{"model": "image FSQ autoencoder", "dataset": "rendered made-up planets", "train_examples": 195000, "image_size": 48, "crop_scale_min": 1, "horizontal_flip": true, "translate": 0.06, "color_jitter": 0.1, "bottleneck": "fsq", "downsampling_factor": 8, "encoder_arch": "efficientnet", "encoder_norm": "batchnorm", "encoder_activation": "relu6", "encoder_channel_attention": "se", "encoder_depths": [3, 6, 6], "encoder_kernel_size": 3, "encoder_stem": "deep", "encoder_expansion": 4, "encoder_widths": [16, 32, 64], "loss": "l1", "latent_channels": 6, "decoder_norm": "batchnorm", "decoder_activation": "gelu", "decoder_widths": [64, 128, 192, 256], "decoder_blocks_per_level": 1, "decoder_block": "plain", "decoder_attention": false, "decoder_upsampling": "nearest_conv", "levels": 5, "init": "trunc_normal_002", "residual_init": "none", "optimizer": "adamw", "lr": 0.0034, "beta1": 0.9, "beta2": 0.999, "eps": 1e-06, "steps": 40000, "batch_size": 64, "epochs": 13.1, "lr_schedule": "cosine_restarts", "final_lr_fraction": 0, "warmup_steps": 2000, "weight_decay": 0.008}
Rows from block 13 of the encoder of a small image FSQ autoencoder, named by matrix and row number. Rows with one number belong to one channel. Each number is 128 + 32 x the weight over its row's rms, rounded and kept within 0 to 255. All counts start at 0. Numbers have three digits each.
After each channel's rows are labels from the 100 images, of 14976, where the channel reaches its highest value: "peak on" is the class under the peak. Only what is clearly more common there than usual is listed. The data: rendered made-up planets.
# convs0: expand pointwise conv (encoder.blocks.13.convs.0.weight, 256x64x1x1), inputs 0-63
# convs1: depthwise 3x3 conv (encoder.blocks.13.convs.1.weight, 256x1x3x3), a 3x3 kernel
# convs2: project pointwise conv (encoder.blocks.13.convs.2.weight, 64x256x1x1, transposed), outputs 0-63

convs0.9:147172104136127160090084093178179152162133153078140145151140110051089127085122121126077134091155119100132179152156084108150109159053120159116153156184138159149055156114116088120113150107120148
convs1.9:162081078122167110101141153
convs2.9:085094104160131147065113115187187112168122094107130096163108124133138172113141110129103083096160171093088120128120063122116033138124109126082081155116147146134106102146119146155125099110153209
peak on: planet

convs0.99:123191006090039116098053145122151133137164179135099102172083104115090113139119147138080135123123096073110116104103127124145128139121129143170120112157095121129143154130164129134116142151098137
convs1.99:159177139179137129136182121
convs2.99:132121150144117093162136135091111140108119134163079224108152127132163138151174133133188105191081122135086139168114170129153145168137156081170148142105119074092127097049157131149135152139097074
peak on: planet

convs0.239:149123123163150146111104160144141050099137136119095118182134224133082183171127135125108140137147121189082179088106109083118128153186216145101123145159169149122144113104143112126144138100123125
convs1.239:060130145114148106088090141
convs2.239:136107072132133115127163133135122086124120099138158062100134114150126139173106060136134136154109187115143080115108139079106144092070069104130092078101126132109053110181109124111111053078155111
peak on: planet

convs0.6:134210079117109111141122147113110106087199157166124143133128111147119121141141123140159118180097090161138080225168152120084152135137170114208136130128087120083094123104126154150156138154181140
convs1.6:104110106124129104121212143
convs2.6:133106190200172135140193123119130069117094086126109131155142105137124169189144094186154133144116213118127130104117144067109126138150127097074100142095132138085125098175123139130182092146162115
peak on: ring

convs0.229:108186123120117077163170128100097104071129118162165118113118105102105126138134104153178106167081142137175148135150172154131161112028185104080140119135112113111185104127176180129098175100132133
convs1.229:127154081126107097165173166
convs2.229:124114125130127105103149116118082117075141081159126136125090155132150109167127114146175179197115155189075087161137147134098142116103148099230123069072116101120095108165154144137116068131157128
peak on: ring

convs0.175:169129124110062195119125165155059124069160148104142158101127130104119077148140143136076152069170115078116128112126091133126080139122104185133115102118156150145182138132138094128097145135034115
convs1.175:126129124123223122125122126
convs2.175:146121175163154123123157154131219078122122078135065145128156116188103131122113099125152057168135145205135131109163100122136153142123196091096139126120143139127079094122144102098086091109149082
peak on: ring

convs0.76:124227107123028117099078121133177111145149148126091128155090084169116159111118089084109148137128137084106144156139128111116143137145179129204103111141136131101058115118097129111168101152143149
convs1.76:102116149157178170132172157
convs2.76:096084105142138109108158133118116124060110055160123119075082099129172088171155106121181129140121179142080084182091127158119115130171109111116067045121150114131145100146155121139151076115105126
peak on: planet

convs0.123:148203061105056141117129167148085130121191174120143127149086131131126104174160153134093114114142093161106144158131097135164103165128054158178127129172130135098153156131068126150118138173093161
convs1.123:142193099138161077129137117
convs2.123:153143175125136149130158132126183151094121159132093194057144099114153154130211179168142116131111129119087130088139132146172125192149164116122144154134110103094141151045133103178143161147090087
peak on: ring

convs0.254:168132134096050198120114191147079122094130165111130117129120131135136089140119154127071164067165104091127149131138102120156133129126117204140115110113163159139178162139138075116104110136038104
convs1.254:129129129130032130129128128
convs2.254:122155129107048046104105164117160153127128118141076111122114122220092162082097138123134095174150119111163138129131102126109139123098166065103101144100156185133119118169094187143176136108140144
peak on: planet; ring

convs0.150:127159129213146134099120119147121058125113118124063144154179128124132154142176093122153159134154183177090173142136112042142113176108174138125104145159150130115188093077111117125165153093121132
convs1.150:134113092125079172173093128
convs2.150:086118095107157126101105081151143186109137042159055171090070096121180119121140159104139078152137130147108104141094108188125112139151117153148105071145139125143069109118141130150192133164123157
peak on: planet

convs0.173:154126129105128122146199146119114136103172172130129130146132131115103139172091189237105133137118114113132108098152141150064118121065119101136183143118063127087101153177116163197113154123156130
convs1.173:128128128128032128128128128
convs2.173:106147157159128103119153162120097111120185096131132123106144139104145077091146094064141116147131136121114145088132118116118139117080092135171088113130143097158149069082077116095100144220233122
peak on: planet

convs0.157:114179114133040132069096139149153100193115075102109127178096087182131151122136103103112060119120139151117146077161103099157141139096207136096172110140117146131095134125097103096108154135166143
convs1.157:154168149158179165140163145
convs2.157:131096145133109090179164089049115154107142154197144117123135068099116083143143168156153104121090145099151077109138195191099130106119149080148146152070083078128131117123161147150151127097117099
peak on: planet

convs0.128:142164117081113129139129154126157193111149193126057105070131114050134143106089053125112139157118135097180109147121130143129169129152139130154135179130103137084104137124205115123098112174184114
convs1.128:140174123140128130109207114
convs2.128:106126104182141092114137150125116109139099100139064158174101133112134162171139049124172166168118192123071130205093115058124147147121101097094086134134157138096131082141122156124152068129133123
peak on: planet

convs0.18:140056157088147118171148164108118183050146192163159121102128113135178071159122111144116095133116119174106060096131155144149160101091139120088100106087122095122142136093171141159087110106087106
convs1.18:088111078091099108091128099
convs2.18:127133132070133126138136077111156191101166123144129176103052130126163082140117203179144148138107090155129076170098134206126138145096122126156162097126083117137101180159110128186131155161117133
peak on: planet

convs0.249:108125138114104108117039082126111139134220105136154116117094119106218133090137106090153085147104109122166131171114130181147134130117134127170111123140134112182101097080210138123160160143114149
convs1.249:132107134131078161101145064
convs2.249:122119080081089124170144181120100130074084099176147097109094139093116099154088111109141173143076161092116086126102151110106154084125193108181121095096113103105103135167164148125130057127189136
peak on: ring

convs0.199:178153105110135141139100141120197108183143152116118088219141141068100148142070106114115067152121130127155146118140129101143201112119194150147170129135142135134121145109161098051129100126106083
convs1.199:110104127077184119080123116
convs2.199:168055190087109134165116150103144092131154125167090090133150138144138103091047140090093163086121116099213098071127142139116150100111139163126147116125125145146137146105160113092072074139104099
peak on: planet

convs0.146:121088136145181158159131125124198169123145178148164105163152122137157072081139133143122116092125142125122073063136148126131160107097192097146106109030120108135134111155171144150128120096051123
convs1.146:156168172148150146169153165
convs2.146:134120043159097111080143170168121101104133146097167093098171110078094167137137075132113142076157176098093158119165075074121094101117090114084092148178186157117155107142121140097125117118141129
peak on: planet

convs0.105:134060147131157135111146174139127127131069144115074169112123191117084166133126135137145233148145130118122147154118112098114118159156222134111138187152128129101115135135061125143120102079156151
convs1.105:126162139092191082132147137
convs2.105:118122103108074093145119126085130130086131072164084163109111134145189067110113122064165088154100123191110097101115144156140155118140116116176135070137137091161112096099218124110109096161113097
peak on: planet

convs0.78:147196132127027153111088147156106112077146151124070160125112099101066147121131129143113179140149117103136192171123102122146108184105151149164121156192122140124165159111164121157141157168134169
convs1.78:127112058151177118113154118
convs2.78:141145117170174182112166171144157080166134142118124105174124102127161197150157120180120100126129158106072176157149104069159128170168149127082126162148136162071122132118057109143173151130166146
peak on: ring

convs0.24:127183034100045115067055137121167114146144156137118102166072085111090103121112167150089170102143125049105124132161130125127108144119147152157125100158096137125161163146133127129154143140127152
convs1.24:156181176156144154116166137
convs2.24:130121146116092102163119128071083158107136105183087202106125111145165096126160164109174103175078100133122118151117171182145177147125139093163142105107116070121138107044149120138125155137109059
peak on: planet

convs0.0:118115115138117090148154133084178146141117102179174124143150160176157126077132102081170128137100148112116061086123182114154153101145161073166129120093124069152197077100150158109175126180129105
convs1.0:123124131120050076111123125
convs2.0:149046108103070138191134110093121161110105126182115133149110136155150055180125164144158141138073130118116074114111176188129153137179166105128147121100105072110119142114163117166104083148126096
peak on: planet; ring

convs0.204:097071117137084081143110122109160144139126119170129103138124097154162120100113079038123099152079160116110080074106150112140137086198139102147108138102096099091110096117158115094165131206174114
convs1.204:144141125137218144130142117
convs2.204:127088078092138146124125169150152157119046142100148101097129160119047132129081127088065154052144090076124124120102097112127115087140096175118127141130132156121188157181106089111150136131089121
peak on: planet

convs0.184:099082163167193120139079138122089162102152126146171099095134138104121134086138110128145152131123143065163147160110142134155110133095249118159094119126138109157057112139148153152172145066129142
convs1.184:128165126156067162121174120
convs2.184:154105074130131173128166207143147089110094156105160106140100189153080149179096119140106150108142116148078155169173115103135156138168142162110173124127150170099123168185065099107121088140172125
peak on: planet

convs0.208:111189068084049104091108121115217125144136170141095117159075079142073100097096184168100158124125104139102122117160129147138117134104153134126160091169094133088112153164155133130123156167129155
convs1.208:155187147173161131121162111
convs2.208:154126144129116120183121131085063125105134126176103186116154107104150122137169146129174090162081109126128143108146184162148181148130157097145151146119107065126150114018136118131117148160102056
peak on: planet

convs0.48:084126085164174150093132092155226124133113065114083112143114173127120174171156147154138142103159181204086155106105107085151090153173110122097136131159150137166135121124100123123128162144097167
convs1.48:098103126116128123063185135
convs2.48:157153130131120135140098185119146094176136173107166169144175166154092104065093135077101090136146056170113184094177109125140150126149153143103192174123154139186135142082130114086096129130115099
peak on: planet

convs0.233:155122124132099122164162113092136120114145086135120093135168136213125129122107101144164125114130164122145048065144192116086161099133168067131150126096132124145212126131187162123183101112117093
convs1.233:128130130085059084130105123
convs2.233:117121118171130120175171136086127089084113100198114151111118131145111127195157095157206107184065161128097110163153188146116157138158148057116122117094095077098133106128155137140142103130152101
peak on: planet

convs0.43:158171159122138130127159147129102101090194174133174115145132146170039144132117150203125141152122128094175147152140126113076145149088199127178161125139110143086096141196141139148118170142172131
convs1.43:136037138114143119133143134
convs2.43:107166200172196118121132058129202100111131032129143133117147070126131127107162113149130139123145188072195115132118136107105118135124131104117066124110146148156123077123121145130163114101121126
peak on: planet

convs0.180:115136098107103147090093084153173165135245142109213092140081106124145129145139161149087137071149125126138105121115116141135069143085073135130116099138120150157057153138109127152149151124121159
convs1.180:149148168183084149138155151
convs2.180:141141121176147107180093137089105099143138129127115132182199075118173150127140099087152115171099129065151183145097184085142181136153130112123122158123151103115124090037133121096143147111116070
peak on: planet

convs0.242:103202123124122141083102088153117141146209114110094158134082177159103117150156148121093135078167121177071114086078112132119063133105117153171077082145159138163097102144127118135124144103071139
convs1.242:110116108117214126102122114
convs2.242:153131126124191207086141142170146087160136061078103075155131091126150138126098122136100139098161138126177144175115094136132175147128139162106132094159154206130087151141115093100088075106109092
peak on: planet

convs0.109:121230115102114142112100119149194157106138175103064134179106115094068152112118138125066114132147109104143181091109106141141118150120111144171147154198136147097145156136141101146133178163085164
convs1.109:074082119089178122123129124
convs2.109:099125184187133172067117140172164075131119070089131114140120114132134154136153077133126109121162186125108153134132073081132096157134134150101069104136165168121083100122104094114094047097140165
peak on: ring

convs0.133:142197125164086125099079100143158075205119094118165156201154155175122126069136122088148047150104112139107161140158113109121138154129177128139168139163139126184134104113135111084142159142137138
convs1.133:107120117116130092102100052
convs2.133:127189090138120166092165160157141074132155116094184034129146065108094139159095097155092123102168166138164152104162098085100141106124139141161122118106167180126110141181116130099132077102151138
peak on: ring

convs0.88:078143069089109108110104110128120171126182131132084123150045171136148125188129162131101146138120101133077079138054142170080104107141073124156088095121108116105085130147083130172159141121151160
convs1.88:113156147132197135130178148
convs2.88:095128179173123121124104138126140103120099057129116163079154137135179137120159051063167123163122153174074170119118134074147120139139127118130082085124157111124149057088196116101114106159109126
peak on: planet

convs0.37:129167087095030113032076135145161137152160156124098112135056106121114152124121131159079145115140138101115144146126099118161119169127130150162139142202100142112138173139191121137153145166149160
convs1.37:154156150168148162150183154
convs2.37:124105145145120089175150112038091132101108108198129137112136127150129115156150121138234136184063138142104102175119197140113166119143127080130135123110085076098144111103132147139151117114144091
peak on: planet

convs0.55:126151096111064123017094130167164131144155144108095115128077098112120155130125122165090155104160176100127151152133082105155108187128118148159123139215111152117130168139198117134141128158134161
convs1.55:150161151165114162161175161
convs2.55:134110149141109090175157124041082123101107114190134130117136130148121120170137120145228142177066133140107102188121190141111177114142124077134140122106087085086150117115129147137146109112145081
peak on: planet

convs0.137:130167113149131136139178140126176141112162143123170105122139101150074159144112142208116187143125124114134142108189127103118099145117126112105172137129102140087058172219099132146123178199165154
convs1.137:053125136114089139155157141
convs2.137:092144074100125142102124140156129129090162067115147071113058111177112130185111112113108128094147129116133122152125096149116133115118139177163071039152147151112081138215161108113143075140115144
peak on: planet

convs0.244:104113173051093134106116095133125186112178076125180136091086143140182115082119164101113079093151096149158084117087122212116105129172081142148124111124144133193101127117150126137105118141090131
convs1.244:130125069114144146064114153
convs2.244:139104149073116131155077093102180165147136098134156133150114142145139074065069188074109132114112056116176088097111143211119132095143100163130156113119125122187138143112163117115128154161115098
peak on: ring

convs0.4:117104141126113089150124118090146148066190121169170118071140065173146123148127090125125170114124124144127076129120162089140090123149000106086099126132102116104117147108124137130133177138112125
convs1.4:079128106102112087103107077
convs2.4:091150073105100121112131097123174172110180093136125187057058131173176117097138168133150138122125094147068130150081127175148095149146100119157130097166116120121121135144123114188175176176121153
peak on: ring